Weights of a small spectrogram VAE.
Model: encoder activation squared_relu, encoder num experts 64.
Training: adamw at rate 0.0022, 12200 steps.
Data: trained on struck, bounced, scraped and rolled objects made by modal synthesis, 78125 training examples.
Rows from block 2 of the decoder of a small spectrogram VAE, named by matrix and row number. Each number is 128 + 24 x the weight over its row's rms, rounded and kept within 0 to 255. All counts start at 0. After the name is the row's rms in percent of the matrix's.
After each channel's rows are labels from the 100 clips, of 14976, where the channel reaches its highest value: "strongest on" is what is common among them; "band" is the frequency band that holds the peak. Only what is clearly more common there than usual is listed. The data: struck, bounced, scraped and rolled objects made by modal synthesis.
# conv: 3x3 conv (decoder.mid.2.conv.weight, 256x256x3x3, each kernel summed), inputs 0-127

conv.160 130 [ 99 134 152 153 150  98  90 108 125 153 134 145 161  67 117 150 118 100 124 108  97 125 178 150 130  97 155 100 121 111 159 118 100 105 163 100 105  90 168 142 121 135 158  97 109 113 101 104 142 161 102 125 120 140 113 142 129 166 126 148 138 134 125 135 171 145 110  83 144  99 138 138 119 126  96 131 126 122 155 124 104 137 103 117 100 148 125  93 161 155 131 132 142  93 101 111  90 132  98 130 121 126  75 131 109 107  89 138 134 100 149 125 140 121 125 111 125 154 145 144 148 104 116 152 122  55 108 161]
strongest on: repeated hits; steel-like damping
band: 1000 to 2000 Hz; 500 to 1000 Hz

conv.120 101 [176 167  94  83 100  82 115 169 110 139 103  80 114 104 153 119 141 146 133 133  84 134 132 139  93  86  63  88  95 143 109 150 108 144 111 149 142 141 113 152 120 134 138 145 131 124 120 160 132 111 167  79 178 127 131 139 104 178 141 120 128 122 112 112 110 152  74 166 145 152  96 153 156 136 149 156 148 126 149 134 135 139 145 137 145 110 135 186  99 106 126 144 133 125 109 113 142 119 124 160  78 123 119 131 108 130 138 152 158 142 125 141 141 137 109 157 148 133 104  85 107 105 149 133 124 118 142  77]
strongest on: hard striker; round plate
band: 1000 to 2000 Hz; 500 to 1000 Hz

conv.9 070 [112 130 134 119 136 142 135 134 129 146 114 113 124 113 127 128 123  94 136  89 121 116 130 125 112 133 144 112 123 122 116 139 116 115 140 128 135  93 113 100 122 203 138 128 121 109 123  94 114 154  85 140 123 127 139 179 138 103 119 131 121 142 119 132 129 157 123 120 131  99 125 123  87 139 136 133 136 137 141 184 126 178 128 127 135 142 117 117 131  98 214  94 210 121 131  94 133 124 124 122 134 186 114 129  98 129 138 133  97 129 139 114 126 197 137 101 139 104 135 116 127 136 116 146 142 124  93 153]
strongest on: steel-like damping; membrane
band: 250 to 500 Hz

conv.71 103 [124 129 137 130 115 147 160 125 106 160 109 135 124 142 118 139 114 144 136 138  84 145  84 115 108 143 122 148 133 121 125 125 138 142  98 139 158 120 120 100 119 123 108 134  69  88 105 122 124 130 129 126 145   0 129 142  95  82 147 118 134 131 176 111 151 126 125 122 159 143 153 118 129 134 158  83 140 133 151 135 136 125 159  86 173 130  82 141 110 114 134 116 121 146 129 124 145 136 132 128 122 125 155 145 113  64 136 104 101 123 121 104 107 127 119 128 117 110 142  64  82  96 169 110 146 159 136 132]
strongest on: bouncing
band: 250 to 500 Hz

conv.159 106 [124 165 159 116 148 130 161 153 116 133 126 108 104  73 127 130  99 117 132 130  83 121 122  91 112 113 115 129 158 162 159  98 118  99 127 106  75 125  92 140 130 132 103 166 136 130 139 134 139 114 134  92 118 134 103 128 177 148 123  99 127 110 138 111 130 142 162 155 162 107 101  60 129 153 111  87 119 140 112 147 174 148 127 123 109  97 163 142 135  92 132 131 135 154 103 120 150 140 146 128 100 131 127 113  70 125 115 146 138 121 156 123 150 140 117 120 114 109 102  88 138 123 132 161 116  97 122 112]
strongest on: steel-like damping; glass-like damping
band: 1000 to 2000 Hz; 500 to 1000 Hz

conv.181 133 [158  99 122 121 170 191 135 127 145 128 110 130  91 122 123 164 114 146 124 138 130 134 129 141 138 170 175  94 136 113 110 108 128 141 135 124 108 138 141  81 147 118 127 120 129 119 141 128 134 131 143 123 129 156 129 125 130  92 130 140 134 128  97  84  87 123 126 150 105 155 123 112 139 134 153 135 110 132  31 128 124 127 119  89 137 118 135 137  82 151 120 136 120 133 138 132  86 101  99  98 131 136 157  70 136 127  65 119 123 118 137 127 135 122 128 125 121 131 129 111 130 127 177 152 124 146 143 140]
strongest on: hard striker; clipping; text has "clipped"
band: 4000 to 8000 Hz

conv.228 104 [ 96 127 123 113 137 143 148 135  98 141 130 135 148  95 123 116 107 101 105  90  80 119 133 146  91 143 118 130 117 158 147 100 111  87 106 112  97  84  70 101 127 159  91 140 144 118  90 111  96 143 104 110  86 118 140 147 152  94 130 115 153 148 117 103 140 158 120 118 115 107 138 134 107 141 102 126 126 141 142 164 149 166 127 115 182 130 135  97 153  84 166 103 161 141 101 100 133 150 146 142 150 152 116 131 103  97 113 109 119 137 147 105 119 165 117 104 100 116 123  90 109  76 132 141 129  89  95 141]
strongest on: medium; round plate
band: 500 to 1000 Hz

conv.8 096 [193 145 131  83 119 146 144 158 136 122 124 130 106 104 140  87 128 168 125 168 112 184 137  99 158 121 143 158 144 170 103 134 141 154 156 129  98 163 150 104 152 105 171 139 138 149 123 188 102 123 173  83 110 132 107 125 138 163 167 106 133 119 116 111 143 126  97 116 163 172 102  82 177 135 134  97 142 147 133 125 133 126 154 138 129 148 155 159 117 162  99 185 116 152 133 170 138 147 177 143 111 132 140 101 143 101 150 142 172 121 123 135 104 111 115 168 137 154 106 160 140 159 162 104 132 154 155 110]
strongest on: medium; repeated hits
band: 0 to 250 Hz

conv.184 110 [ 83 150 139 101 137 103 125  89 104 132 161 131 131 121 111 135 144  88 169  84  86 124 108 135 158 159 130 143 125 132 146 125  93 126  94  87 100  72  82 122 119 141 106 125 128 106 134 107 111 125  91 107 149  92 119 137 145 148 129  94 127 113 134 128 155 140 112  81 127  99 114 111  85 154  99 111 123 132 136 148 145 150 113 123 137 126 117 127 134 123 142 109 140 119 129 115 145 118 144 150 124 135 142 135 101 133 138 125 113 155  87  88 148 150 121  91 128 128 100 102 128 151 121 111 127 105  73 129]
strongest on: repeated hits
band: 500 to 1000 Hz; 250 to 500 Hz

conv.197 104 [114 152 146 102 145 155 136 149  68 126 127 114 179  96 110 127 129 137 128 131 110 118 116 113 120 117 139 130  84 159 171 125  96 142 128 135 118 131 156 105 133 118 128 158 139 166 151 140  99 143 161  65 141 117 134 114 135 143 154 154 184 146 117 116 144 154  92 117 158 160 134 106 145 150 135 137 118 126 104 132 116 140 132 112 135  96 167 152 104 141 119 133 123 127 114 114 114 150 177 155  97 122 130 172 126  91  65 146 133 131 146  90 125 125 117 129 108 149 112 124 135 144 118 112 127 110 164 120]
strongest on: hard striker; steel-like damping
band: 2000 to 4000 Hz

conv.81 088 [172 110 152 128 140 137 107 125 160 147 145 121 155 117 108 165 147 159 124 161 127  80 160 146 118 128 100 104 100 121 146 154 124 130 112 136 152 165 161 108 131  78 125  98 120 153  89 141 114 126 158 148 115 148 146  87 111 111 125 146 146 134 132 146 142  80 133 106 104 148 139 150 163  93 127 135 101 148 132  94  93  85 128 120 118 147 108  61 152 149  79 153  88 115 135 148 117 143 125 130 140 121 133 126 158 124 150 127 155 132 147 141 132  58 129 150 128 135 167 174 122 104  84 122 115 113 153 148]
strongest on: medium; mains hum
band: 500 to 1000 Hz

conv.11 123 [ 72 124 102 154 102 149 141  86 169 110 167  89  99 137 137 106 141 138 115 131  53 136  88  97 126 151  99 138 135 136 103 104 136 129  90  96 121 138 102 150 118 126 154 140 132 119 147 148 151 132 125 139 118  86 104 129 115  86 103 148 152  98 112 124 117 134 129 184 157 107 149 133 123 116 138 135 134 146 105 132 149 124 113 147 126 138 123 140 155 128 133 132 123 178 141 124 165  96  89 105 175 129 131 113 119 164 119 109 115 143 133 157  99 131 123 134  91  86 109  52 123  79 127 139 154 134 117 120]
strongest on: bouncing; rubber-like damping
band: 250 to 500 Hz

conv.161 095 [106 119 103 114 149 106 169 135 128  75  81 125 122 172 126 151  97 156 124 143 168 156 117 103  95 127 101 138 135 135 114 146 126 139 149 129 115 155 152 118 124  97 106 116 132  94 115 120  99 117 136 148 167 120 138 114  82 170 142 107 137 104 112 163  99 113 119 131 115 133 101 120 137 125 147  92  96 114 111 106 134 117 119 139 134 113 125 143  82 145  98 131 114 168 124 125 103  91 174  76 107 111 128 121 154 131 152 153 118 131 107 160 102 101 126 140 125 113 128 118 142 164  96 102 125  88 148 113]
strongest on: clipping; text has "clipped"; white noise; pink noise
band: 500 to 1000 Hz

conv.26 097 [183 121 108  50 129 138 144 145 110 104 105 144 109 131 130  99 128 143 142 145 105 123 151 125 120 139 122 147 105 140  85 130 183 114 177  88 103 142 140 123 162 122 129  97 124 123 102 146 144 124 142 120  82 122 101 121  99 154 148  70  95 127 129  82 118 128 107 140 133 140 130 117 140 129 114 126 142 119  62 132  79 133 160 112 134  92 149  97  90 144 126 156 130  90 135 161 142 128 130  92  94 137 133  46 143  99 157 151 140 127  63 111 154 136 113 136  96 119 122 108 111 146 102  68 136 131 142 122]
strongest on: small; repeated hits
band: 0 to 250 Hz

conv.86 103 [134 140  97  93  72 148 132 138 125 113 139 179 125  67 147 121 117 122 119 155  60 114 135 105 128 123 127 171 112 159 144 120 124 107 112 103 111 146  90 151  97 125 142 152 126 120 105 165 114 125 143  38 138 158 143 113 106 155 118 130 154  82 127 135 161 112 135 107 112 120 138 117 129 140 137  92 113 160  66 143 140 142 120 119 130 149 139 135 146 136 124 152 124 131 130 163 142 123 177 143 129 128 109 137 112 120  34  94 131 119 115 146  80 133 133 124  96  94 133 127 111 149  99 107 131 134 131 118]
strongest on: medium; round plate
band: 1000 to 2000 Hz

conv.191 104 [186 121 145 121 155  97 127 112 116 137 132 134 114 109 132 132 135 160 116 141 162 126 135 130 139  89 117 155 119  93 140 132 130 107 142 177 129 131 195 122 116 154  97 129 151 152 140 178 114 144 169 112 143 141 135 155 122 120 114 112 125 106 133 121  99 151 166 130 140 189 152 121 167 146 122  99 148 164 113 157 144 164 102 127 149 124 140  88 129 161 153 171 152 142 150 163 122 158 126 121 123 149 132 140 144 149 132 154 154 132 109 160 129 149 144 154 134 161 142 167 135 139 117 146 134 130 154 148]
strongest on: clipping; white noise; text has "clipped"
band: 4000 to 8000 Hz

conv.121 100 [113 145 120 121 143 126 123 144 134 126 119 133 144 144 136 137 125  90 138  89 132 148 115 126 131 134 145 140 148 130 129 146 122 144 145 119 145  90 106 126 129 195 151 145 123  99 158  87 144 136  83 129 151 132 128 174 118 150 138 136 143 131 130 150 131 151 137 130 150  93 118 113  81 163 140 137 135 145 123 183 133 174 151 144 151 129 151 158 127 104 194  89 181 135 145  90 137 112 128 134 129 169 147 137  86 130 148 137  84 134 141 120 144 201 145  97 122 105 119 102 134 125 148 117 150 147 100 136]
strongest on: clipping; text has "clipped"; steel-like damping
band: 250 to 500 Hz

conv.144 090 [130 106  87 107 131 190 134 148 120 107 122 120 111 136 139 141 145 133  79 132 166 182 110 118 102 158  63 102 165 131 143 151 116  79 177 130 135 149 134  78  96 114 169 119 161 172 138 124 163 138 131 105 117 131 114 111 136 114 104 208  89 123 123  95 119  97 124 112 129 130 127  96 141 139 147  94 116 134 134 124  70 120  97 120 110 141 139 113  95 120 115 131 119 133 133 118 146 109 165 117  93 136  89  92 148 144 175 159 145 151 113 141  97 112 127 140 147 129 117 140 113 163  94 135 116 117 122 115]
strongest on: steel-like damping; clipping; text has "clipped"
band: 0 to 250 Hz

conv.205 115 [128 130 117 124 178 136 129  82 150 114 144 139 148 146 126 171 159 139 136 128 139 154 120 118 161 194 136 136 136  97  96 100  97 143 128 145 147 130 199 146 150 122 144  70 109  86  83 143 102 139 129 111 158 131 137 138 130 156 137 145 139 114 138 126 103 119 122 109 109 119 160 135 132  96 116 130 150 130  92 115 132 116 169 106 133  87 102 119 105 121 125 126 123  99 141 132 155 163  98  97 153 117 146 102 170  69  74 109 125 158 137  70 127 121 146 126 132 113 106 150  95 222 135 133 127 128 128 132]
strongest on: hard striker; steel-like damping
band: 4000 to 8000 Hz

conv.169 106 [ 94 122 124 111 139 146 138 117 107 123 122 101 120 145 134 103  95 157 118 128 161 133 122 119  82  91 154 102 146 117 124 161 111 147 118  90 164 136 133 114 147 130 102  93 119  86  85 100 113 130 121 152 125 121 138 128 113 115 115 113  86 112 121 149 126  97 113  71  76 101 174 101 135 119 106  91 107 144 104 130 143 144 115 113 147 141  99  87 146 137 133 123 135 150 178 124 101  86 127  78 172 127 122  67 136  85 149 147 109 105 121 121 131 132 178 119 143  66 188 111 143 111  75  94 121  87 135 185]
strongest on: steel-like damping; glass-like damping
band: 250 to 500 Hz

conv.137 087 [136 126  80 119 147 121 120 147 137 139  97 151 155 106 161 148  89  99  91  98 111 128 151 104 109 123 148 147 153 116 131 159 114  98 102 102 148  99 113 124 120 170 182 142 122 100 138 100 137 135  90 129 152 146 118 164 105 124  99 174 152 112 121 125 120 150  99 125 149 106 144 111  82 159 168 139 137 141  93 163 119 158 149 148 121 141 168 174 125 118 165 107 162 103 150 108 114  85 114 144  92 154 100 133 102 137 160 124 100 123 132 117 132 172 148 107 106 123 108 127 133 116 134  90 149 105 105 139]
strongest on: clipping; text has "clipped"; repeated hits
band: 250 to 500 Hz

conv.60 130 [120 125 142 137 201 121  99 144 109 129 147 172 171 119 135 172 113 121 137 120 188 129 150 130 181 138 159  82 101 108 135 129 151 125 108 171 135 118 175 156 127 121 125 147 126 127 155 125 122 142 102 144 118 148 137 126  85 126  94 170 156 152 152 194 123 128 140 127 134 131 142 148 108 137 173 160 127 147 116 127 111 123 134 151 131  90 151 141 129 146 118 127 124  66 134  99  99 112  91 144 119 126 116 156 152 137 153 111 133 156 166 178 175 126 155 150 123 144 132 137 111 144 135 138 142 136 142 122]
strongest on: hard striker; steel-like damping
band: 2000 to 4000 Hz

conv.80 102 [104 135  97 129 166  95 136  46 170 108 144 140 128 168  95  87 154 130 133 136  93 121 119  44 106 126 132 156 116 128 138 141 145 127 131 125 124 140 164 115 110 114 126 121 105 171 146 153 168 137 122 111 150  26 157 132 105 107 137 126 128 138 122 125 141 131  79 110  98 128 164  15 127 143 120 132 117 140 131 138 153 132  67 104 119 109 112 133 116 156 123 129 116 180 147 137 154 136 130  99 122 124 154 126 129  96 128 145 112 116 123 136 151 126 136 134 131 138 147 103 127 147 139 136 131 158 110 140]
strongest on: bouncing; small
band: 250 to 500 Hz

conv.186 083 [181 137 118 140 129 103 158 136 167 117 131 104 105 154 113 129 141 171 153 169 122 139 125 130 111 125 144 133 137 149 105 140 124 119 134 120 116 178 132 134 134  89 176 123 119 118 134 149 108 115 171 109 126 100  75 104 147 132 161  92 105 125 121  84 141 107 134 132 108 167 115 124 173 134 101 119 113 137 152 119 148 125 113 123 141 137 120 183 100 162  87 163 101 143 110 156  94 139 158  94 167 119 185 112 163 124 124  97 149 118 129 146 124  98 111 162 135 137 120 151 122 127 160 108 130 138 158 111]
strongest on: medium; steel-like damping; thin (high-pass)
band: 0 to 250 Hz

conv.247 128 [155 130 138 109 125 121 187 146 154 154 112 164 167 134 138 134 141 139 105 131 128 106 150 128 140 118 109 132 128 125 161 131 105 133 108 106 136 131 152 152 130 133 164  96 144 103 145 147 165 135 145  68 129  84 115 134 170 154 146 152 143 124 119 101  79 130  55 158 124 144 143 152 138 135 137 101 135 108  77 119 145 131 158  98 154 108 125  65 129 126 128 130 131 106  93 129 141 137 165  65 106 131 142  81 137 130 116 151 121 133 163 127  98 134 111 126 101 114 117 127 129 115 102 120 136 110 140 133]
strongest on: steel-like damping
band: 1000 to 2000 Hz

conv.212 116 [134  62 156 122 133 126 111 126 138 137 151 112  91 177 127 133 146 125 124  92 135 106 152 163 141 128 115 145 155 124 107 132 133 162 137  93 162 107 148 108 134 138 107  71 130  84  96  74 127 146 100 151 141 121 151 138 139 106 117 113 123 114 107 160  99 109 142 124  53  94 142 157 103 105 112 137 126 124  83 116 137 131 125 135 159 127  84 138 105 114 137  89 142  95 143  88  77 120 140 116 186 143 164  83 146 167 136 103 101  54  98 123 102 133 145  98 162  81 150 135 142 132  91 111 131 133 110 159]
strongest on: steel-like damping; bar
band: 250 to 500 Hz

conv.29 112 [155 110 158 117 126 154 155 140 121 164 132 121  88 131 125 137 131 138 101 137 148  51  96 134  93 137 149  88 118 154 127 130 126 170 144 159 133 143 105 110 130 126 126 154 148 161 144 132 114 137 135 119 116 106 175 127 104 102 140 150 172 136 134  84 123 126 120 147 158 124 139 134 133 141 140 129 127 112  71 121 102 131 145 126 127 159 127 109 105 164 124 158 133 160 115 129  50 138 140 138  95 130 140 129 130  73 111  91 168 156  90 123 128 125 125 123  87 139 114 158 158 176 140 135 135 133 127 117]
strongest on: hard striker; bouncing; shape: bar
band: 4000 to 8000 Hz

conv.131 121 [125 161 146 168 111 140 122 128 184 139 115 141 143 145 118 148 142 158 122 152 157 119 105 124 156 126 137 116 124 136 154 130 132 136 134 153 137 143 216 127 130 141 158 138 114 151 155 164 149 151 158 151  81 127 128 147 139 121 135 130 143 159 136 131 154 152 167 143 160 175 126 117 158 133 153 140 149 131 147 140 114 139 116 127 130 149 136 122 168 188 143 169 142 133 155 176 125 140  80 127 117 142 131 158 157 129 124  98 164 128 178 149 155 139 146 167 144 163 147 179 128 133 153 141 144 166 164 148]
strongest on: repeated hits; steel-like damping
band: 500 to 1000 Hz

conv.139 094 [128 129 126 122 143 123 112 108 137 121 157 101 130 174 100 137  86 139 146 137 133 146 141  60  82 125 136 121 114  86 104 151  89 110 148 145 119 126 135 106 129 127  85 116  91 139 141 133 150 133 139 132 159  90 135 132 136 128 162 138  92 138 127 149 143 139 122 144 132 146  96  63 133 116 113  85 107 138 123 124 129 140  79 134  83 135 121 126 136 146 119 147 124 136 128 131 120 150 145 126 100 130 151 128 117 108 135 156 117 115  99 137 148 134 133 137 134 111 129 141 128 138 146 123 124 177 124 140]
strongest on: bouncing; small
band: 250 to 500 Hz

conv.106 086 [102 128 140 116 121 139 136 130 123 131 139 116 124 138 129 135 135  81 128  81 128 139 111 119 125 138 141 129 124 135 123 135 110 141 153 121 142  83 117 121 136 200 143 134 129 105 136  79 134 153  79 130 127 124 131 174 123 138 139 137 128 139 130 137 131 154 123 132 146  89 122 120  81 142 128 124 139 130 132 179 130 174 132 133 128 133 125 127 124  92 198  82 204 152 137  84 134 123 132 123 125 174 152 128  91 123 132 128  88 132 130 112 129 191 140  90 146  96 142 106 120 142 127 131 145 134  93 148]
strongest on: clipping; text has "clipped"; steel-like damping
band: 250 to 500 Hz

conv.70 105 [150 153 157 128 132  99 103 129 132 157 136 126 163 139 123 116 141 179 140 169 140 109 127 152 141 101 146 104 152 133 147 110 119 111 124 117 136 169 152 141 128  81 142 140 128 104 137 152 127 109 169 155 117 140 116  92  99 131 142 132 128 149 147 143 151  98 162 116 151 167 133 142 176 105 112 139 121 114 154  92 150  83 146 139 120 123 133 136 157 154  82 170  81  75 120 166 144 164 101 118 145  96 127 121 147 122 148 121 151 126 161 142 154  72 119 158 119 129 130 148 128 104 123 127 102 134 163 102]
strongest on: small
band: 1000 to 2000 Hz

conv.229 099 [173 175 126  82  77  62 158 132 116  89 147 115 150 126 126  84 129 148 141 155  91 115 148 101  71  31 131 123 135 134 162 121 130 128  87  87 127 147  70 118  99 126 138 165 158 124 151 175 105 129 148  91 131 153 121 130  97 121 106 129 105 124 107  93  94 146 121 120 163 131 155 147 141 145 129 126 137 131 145 140 126 139 122 161 134  94 145 125 101 169 131 149 125 154 105 133 154 142 143 108 159 140 107  74  86 144 144 127 124 139 114 119 131 126 109 134 135 100 114 102 119 124 114 139 137 118 134 114]
strongest on: repeated hits; rubber-like damping
band: 250 to 500 Hz

conv.33 111 [194 123 150 123  93 100 116 111 139 156  83 139 116 104 138 116 137 123 117 113  75 126 147 172 113 123 133 156 106 154 124 151  96 144 122  85 148 139 109 147 132 133 136 127 129  62  83 100 146 126 142 147 125 126 137 130 146 126 185  72 139 135 128 107 159 139  78 190 166 150 103 157 122 125 109 160 131 130 128 141 137 132 163 120 156 139 137 139 158 148 133 112 127 138 126 113 132 118 149 155  76 134 141 125  85  86 155  99  97 102 164 155 124 134 121 137 101  96 130 126 145  95 143 117 142 102 147 129]
strongest on: small; repeated hits
band: 250 to 500 Hz

conv.68 098 [172 128 155 155 102 153 132 146 133 149 105 156 109 155 136 131  97 134 139 103 129 122 133 137  81 138 161 143 137 145 146 140  85 105  92 134 127 119 112  95 163 125 120 142 141  99 131  98 108 131 109 126 153  73 119 120 124  67  95 119 134 131 166 109 159 122 147 165  95 119 142 111 121 141 112 121 135 130 139 132 108 120 144  53 161 115 152 123 123  98 125 115 111 120 134 100 115 144 167 108  95 129 153 151 129   0 155 114  99 112  98 117 128 132 138 118 162 116 138 179  75 178 150 165 137 148 116 132]
strongest on: bouncing; rubber-like damping
band: 0 to 250 Hz

conv.110 090 [152 150 128 102 114 127  96 148 133 110 142 127 100 113 142 136 125 173 138 180 107 137 115 116 130  98  67 126 130 171 137 158 130 139 131 119  75 172 120 116 114 113 146 143 138 117 126 169 122 129 169  89 140 149 119  98 117 140 122 137 137 116 131 149 134 112 110 111 130 166 139 151 170 156 119 104 112 167  90 144 143 150 113 136 119 127 118 122 128 195 118 186 121 123 145 181 124 131 174 138 139 135 117 145 149 127 115 126 159 101 126 168 116 127 136 155 105 124 141 124 116 164 128  95 115 135 160 133]
strongest on: repeated hits; mains hum
band: 1000 to 2000 Hz

conv.45 107 [128 149 120 132 105  99 158 121 152 124 131 175 200 119 134 161 132 137 107 132 163  59 122 163 116 126 119  71 174 135 157 101  41 149 106 146 157 126 134 154 130 131 132 100 110 113 175 123 133 136 152 134 143 119 137 145 129 150 152 157 143 152 108 122  98 141 165 174 135 140 128 165 136 121 158 131 140 125  99 113 129 113 154 136 148 116 155 108  93 108 127 119 123 107 105 118 105 160 125 140 158 132 142 102 146  95 134 118 117 148 105  72 120 121 115 129  77 149 139 115 121 133 126 107 147 106 136 120]
strongest on: hard striker; repeated hits
band: 2000 to 4000 Hz

conv.216 099 [147 129 164 136 147 108 110  95 109 137 144 151 125 139 111 129  49 125  72 115 118 116  82 119 132 124 121 150 111 104 126 139  94 145 127 148 118 118 128 117 155 120  96 154 147 116 122 127 129 132 129 126 126   0 122 130 122 107 154 115 114 141 155 138 165 137 162 130 155 126 138  95 126 128 123 150 126 126 106 125 131 129 141 119 118 120 136 124 127 141 121 127 118  96 135 136 116 118 127 147 140 142 144 122  96  45 154  91 124 161 124 117 126 132 132 122 170 143 128 147 110 145 156 152 154 142 100 128]
strongest on: bouncing; clipping; text has "clipped"
band: 0 to 250 Hz

conv.95 080 [ 90 120 139 121 114 139 127 120 134 135 128 119 131 153 145 134 124  82 134  88 130 133 112 130 123 139 149 118 133 121 115 140 128 135 139 103 148  88 110 122 151 192 128 115 111  94 126  90 126 141  81 141 136 121 132 166 118 131 143 134 132 132 130 143 135 132 132 136 132  88 129 127  92 143 123 127 125 145 129 171 132 179 137 120 132 129 104 138 136  91 186  88 199 122 163  88 129 111 112 116 137 157 140 122  94 115 134 115  89 120 142 130 132 209 169 100 141  98 148  99 129 125 143 125 135 136 102 166]
strongest on: small; steel-like damping
band: 250 to 500 Hz

conv.23 106 [130 146 139 125 103 100 162 111  78 102 134  95  69 107 110 118 114 139 137 137 130 166 127 128 131 126  91 137 111 134 122  92 135 155 153 154 119 131 116 137 113 126 120 132 157 164 106 142 132 149 148  84 156 147 123 133 122 122 126 119 127 150 137  80  98 163  88  97 144 147 130 128 146 131 115 100 149 121 125 129 150 134 126 148 142  81 102 122  74 113 130 133 131 184  69 125 137 176 126 143 127 130 109 113 137 132  64 109 147 138 120 128 103 121  96 139 152 158 142 125 133  91 154 164 138 144 109 108]
strongest on: medium; steel-like damping; shape: bar
band: 1000 to 2000 Hz

conv.170 109 [154 147 129 125 138  81 134 137 131  93 144 142 150 152  95 124 139 145 127 153 112 124 133 124 124  66 125 136 135 157 101 144 145 156 142 113 136 156 104 112 163  63 126 121 110 134 134 143 144 116 142 128 128 110 142  93  85 150 172 127 131 129 128 147 130  78 109 129 117 134  84  87 149 117  95 130 101 147 137  93 161  96 141 118 109 135 129 156 149 139  65 134  65 134 139 142 165 141 142 114 132 107 142  97 133 118 171 125 134 130 116 160 141  49 120 142 151 118 147 134 129 108 161  69 111 153 152 116]
strongest on: small; closed tube
band: 1000 to 2000 Hz

conv.49 116 [173 137 125 139 150 117 135 143 129 114 130 130 125 121 148 138 126 116 102 113 166 171 157  98  96 118 174 186 162 114 111 143 116 123 163  73 140 148  98 142 101 134 102 147 113 106 118 111 115  97 101 129 122 143 135 117 173 131 121 116 161  93 104 122  80 107 140 143 101  95 132  92 104 148 146 145 126 137  77 150 121 130 161 125 112 132 139 166  99  99 130  99 124 112 172 123 158 125 129 118 134 138 113 143 120 156 149 118 115  92  91 169  99 145 148 121 102  65 116 103 141 155 139 125 138 103 113  98]
strongest on: steel-like damping; round plate
band: 250 to 500 Hz

conv.123 106 [183 109  67 158 118 128 173 132 131 149 124  99 136  80 140  90 128 142  86 126  95 146 121 116  97 155 111 169 117 103 111  93 149 109 133 112 161 135 119  76 130 127 128 139 126 132 131 150  77 104 129 142 103  96 119 137 108  60 137  87 154 130 111 106 106 127 142 112 127 130 129 114 151 118 148 181 144 153 127 135 157 130  96 119 164 119 133 158 105 131 131 148 134 185 135 118 116 111 128 123 154 139  31 122 135 111 132 123 155 155 149 128 113 135 134 131 144 117 161  94 133 151 129 133 143 150 115 110]
strongest on: bouncing; rubber-like damping
band: 250 to 500 Hz